Weights of a small image classifier: arch repvgg, batches of 64.
Rows from block 2 of a small image classifier, named by matrix and row number. Rows with one number belong to one channel. Each number is 500 + 40 x the weight over its row's rms, rounded and kept within 0 to 999. All counts start at 0. Numbers have three digits each.
After each channel's rows are labels from the 100 images, of 14976, where the channel reaches its highest value: "responds to" is what is common among them. Only what is clearly more common there than usual is listed. The data: rendered roads seen from a driver's seat, with toy cars, trees and houses.
# c3: 3x3 conv (model.blocks.2.c3.weight, 96x96x3x3, each kernel summed), inputs 0-95
# c1: pointwise conv (model.blocks.2.c1.weight, 96x96x1x1), inputs 0-95

c3.66:519476492489488530545539550440539526476483500475595541509534468510486478462565511530473499522437543473522479497510426491548524475497460503560529442444558463519590480459505507454429467427445559479497385519484412519490473520507522461485528543541562487484544511514525498459544542488410501531
c1.66:565554503530505526526501545453495434467502482472497526569564527485491518483488507565489472533548508499450484595475409518482577430464456472532506505467533551494513543526493506516457504454470466579536371506479492496471454465475446526495520555499571459440538499467559499547511546475489439506
responds to: vehicles: zero

c3.7:576508497484543505515368552512452540409560558521528452495525440551558477546456504485535468476503560482528531477508482494555463526505463504491555550485493503539428530514462502508512493513519529468495539517500517564515478563462525498447506436554467589459475488524422415475491489473557494473
c1.7:550496518452530586447380497501471522470566626480517476462510475481537476506446464539496510442471502538455526522496466463540462543517453457516565510470490515500501512435487485566566464553544499499493481570557514536519468528450558485443493459508510529540465419523437499523506496535494490452
responds to: vehicles: zero

c3.44:501527597501526499492499519487504486489570516502496463559507525512519463540502512545501486519522617505452520519478471504489499553479377483478474422505505547492546511542557516556651501542490473450582554521528488594536499468492516567472522506474500515506494488530481455443490451498516522507
c1.44:547496574500480517462539513452538514454519495511492495564529498535456517537523471501548508516529655422525538479492488460507596510479416425539520450473497507514519563516507513513537517496491491569558508502596538460476457492536518540506505522492462550477454537525427443467481487576489491493
responds to: dusk

c3.85:517519485447544453417479464458508446450537485528490485464511576486420460553493484485530469482423447447481440490491471467428503482436433467504516521525569471510609504468467495484488470440438537438512483511499441484456454474486471565499542511459559458465466443580503522526493518515487477468
c1.85:518522488523537522420474505491447448496563533471444447484484494524473535560462482422434447487371500466448472457495444500414540510440491488496483428498545467519546487484506444481517521451437536465577532497538525514468461546464472498503542508477522431505480464488554559470434493501543490472
responds to: snowy verge; bends left

c3.37:485489511474469533553473446476522567463493478474481530468526462483485464535540495502549459490525506440547435578372476507465439464518516428509478483540542529543549486497517541497537463513591486425556473509527453458550450467534547513441514526479560524498491470517512429488495507475398557502
c1.37:529494398524485485489410452494504468464469509466436482477530542569427497518525488485536515517564496442458480541358517516479505463554504402502489460512533492509487485470517486415512460559560520508549483500483489468572445418541464514484440480495546517509540458497540474496521522537484483500
responds to: dusk

c3.86:468460493467541478482510460506489545364493506514494506531493452449448482519502541612460459494522466458491472506485478507481587495418443468488467494504557482538475487458464478446488465493448499468568529485476452479482482514531507505558506487469561493510552561356445550457486508502528499525
c1.86:502574477535499475446506526527477557462479491520478554464462439405455514489532498575459476466487474450612523498431503482520483440420513497547501479413490455523494510464512509460524463470510449451560483454493508484498516438487544589567471515456555502445499520407477492472460487481510519518
responds to: snowy verge; line: no line

c3.28:522501482506485519509494525488508485519570526521475525471494533481520487472557492523302483525589493499549453467512520511499494494535465511528497532502540570446466469463514451515475445476470548496538510400526416433404490462507482533530485450543511521483510513525524502467580489534527511510
c1.28:516532523482492520523446528564572514485565507524570543499522494507479424496418530526378482517642461528491452496500524521520519493536510553525491480525545532431480499468415499496464516505474472465539499446522453421474481519537502495455484474482534420450472489457461513537502477523545516550
responds to: line: no line; vehicles: zero

c3.24:528508554537513511480523487476493436418527509446498526472525560470486483516462525452479450493602494532496473546554429513476538506464520487444510439479502482507531542454426505458435439453439448406510519466529450431499470482551492567547514529531554533539465605515447513521515502501515482535
c1.24:562505510534525476521502525518467462480544520525417540457542576537443439433511536477522453532483512505494437527531436514488539533490472498480442431521476463502513546530416542473451501520462527472477454443561467445508530530565553562584494513503535509499445584542405512485483514510530475543
responds to: line: no line

c3.41:440464567472451460466500449537491533545516491423550488558498395521535497479561483538543503479483555484550446476498561521494391508545494557541492541514530491494442451486495445496485481474463483529509516429471472421498506468415501469459515531478563515502474481433529500528480518456414457520
c1.41:488452578535482476476525495529427563483523491462556485565502482535551469449523481428469519478485534496458446481527513515442480483445452482513479505506450489528397501509483472530522509483472444531538565400497463438461549505403479466482522499531536486495527472473479607440464538460536453538
responds to: dusk